{"model": "spectrogram VAE", "dataset": "babble in 24 made-up languages, each with its own sounds, syllables and stress or tones, from a formant synthesiser", "train_examples": 39062, "n_mels": 64, "hop_length": 160, "input": "log_mel", "win_length": 400, "bottleneck": "kl", "downsampling_factor": 8, "encoder_arch": "mobilenet_v1", "encoder_norm": "batchnorm", "encoder_activation": "hardswish", "encoder_depths": [3, 3, 3], "encoder_kernel_size": 5, "encoder_stem": "single", "encoder_widths": [48, 96, 192], "loss": "l1", "latent_channels": 32, "decoder_norm": "batchnorm", "decoder_activation": "silu", "decoder_widths": [32, 32, 64, 128], "decoder_blocks_per_level": 2, "decoder_block": "basic", "decoder_dropout": 0.1, "decoder_attention": false, "decoder_upsampling": "nearest_conv", "kl_weight": 0.1, "init": "orthogonal", "residual_init": "scaled_by_depth", "optimizer": "muon", "muon_scale": "match_rms_adamw", "learning_rate": 0.0041, "momentum": 0.98, "nesterov": true, "orthogonalizer": "newton_schulz_5", "adamw_lr_other_params": 0.00091, "max_grad_norm": 3.0, "max_steps": 8700, "batch_size": 128, "epochs": 28.5, "lr_schedule": "cosine_restarts", "final_lr_fraction": 0, "warmup_steps": 430, "weight_decay": 0.3, "adamw_weight_decay_other_params": 0}
Rows from block 5 of the encoder of a small spectrogram VAE, named by matrix and row number. Each number is 128 + 24 x the weight over its row's rms, rounded and kept within 0 to 255. All counts start at 0. Numbers have three digits each.
After each channel's rows are labels from the 100 clips, of 14976, where the channel reaches its highest value: "peak in band" is the frequency band that holds the peak; "responds to" is what is common among them. Only what is clearly more common there than usual is listed. The data: babble in 24 made-up languages, each with its own sounds, syllables and stress or tones, from a formant synthesiser. In brackets: how many of the 100.
# conv: pointwise conv (encoder.blocks.5.conv.weight, 96x96x1x1), inputs 0-95

conv.3:143154108126131122126138119125111109125146128072119128114141138160158128125131165125106134111133163112116115162128087099197122091140159123142149105173083127097135104130108118124163127152100139150129135101130150159112113124157124103122117118187186136115129095140110212111119108148120130146
peak in band: 4000 to 8000 Hz (70)
responds to: quiet level (89); thin (high-pass) (38)

conv.85:139139188151139139159106107138146129124127173129125091117133112136106129128136132151122158117117146117140098090139093161115130128176118121200151135101148123109115092107096113107128127118131128123162153152135130138044102122163132064146128140155149120124126134141159138159104130124136073129
peak in band: 0 to 250 Hz (100)
responds to: voice: deep voice (80); clipping (66)

conv.2:131103096118129119138142119181111125127176169129166113124154119126132138126086132123133113133019132131142050143128129140123196128116125129138129137099128145132140103113126122130131098133117133094078114132135122125129131099137117135055110138106138132126127145134121149142130172121122132127
peak in band: 0 to 250 Hz (98)
responds to: voice: deep voice (59); clipping (39)

conv.74:154126113114101155124131122139088108077127165137120136148133129140157138163107154144116163103131170155132109122129133163154146083142115161105158145202168107164128091120118144130129098106115154094133141160126157144116121154108095158123120108171170126136074113109112112121144141097135148132
peak in band: 4000 to 8000 Hz (53)
responds to: quiet level (89); thin (high-pass) (38)

conv.15:123091161162166144158131140114149106167125113162127144089111086116130136091124127133111115068127105103131115109119142139149133126116138110158147097166101092150154190167139132150151151173146136111141084152118123131116118144153107107128127110102101132108170143150154137138172078132105116142
peak in band: 0 to 250 Hz (100)
responds to: voice: deep voice (79); clipping (67)

conv.49:114202124110130133131167116111112130137122168144130082138097093109162143145096118131121156114118125128123135108122118039144132139123129114038095116127133110113124109142153150116130141146130112142141151134142102124143120122136132132133102103175131112165094140122095144079122110087121113137
peak in band: 0 to 250 Hz (100)
responds to: quiet level (90); thin (high-pass) (79)

conv.79:119183119079136116177123109136181123132130126132147136176090165116157111126112118126147156111140130163122136164139155131084135111119068145069168140146107177120132126108136102150127117135104152142170108142153132165133140150108131110130143173175135130123133143126130161121117098107109142120
peak in band: 0 to 250 Hz (46)
responds to: voice: deep voice (54); clipping (34); thin (high-pass) (30)

conv.55:131169116140116142131159135132122147142126134105106094089136121164116125127130089132080132107138148110170123088173137170107122149105134085146146173177139124125137142050112108150124117124140120134176132148132154180127133138123103164115132135150108130141148102131092094123149097115154143170
peak in band: 4000 to 8000 Hz (92)
responds to: quiet level (90); thin (high-pass) (38)

conv.91:102153105084161085149131131147104135128139132113101136148103118123118133131128103126113104142099158127100148173117140150144189103146126125137147149115136100112140126106117129123132131166125141095120088119137120095142132126116117127063127121113132117129117176134011124126096108109105114136
peak in band: 0 to 250 Hz (57); 250 to 500 Hz (39)
responds to: voice: deep voice (71); clipping (44)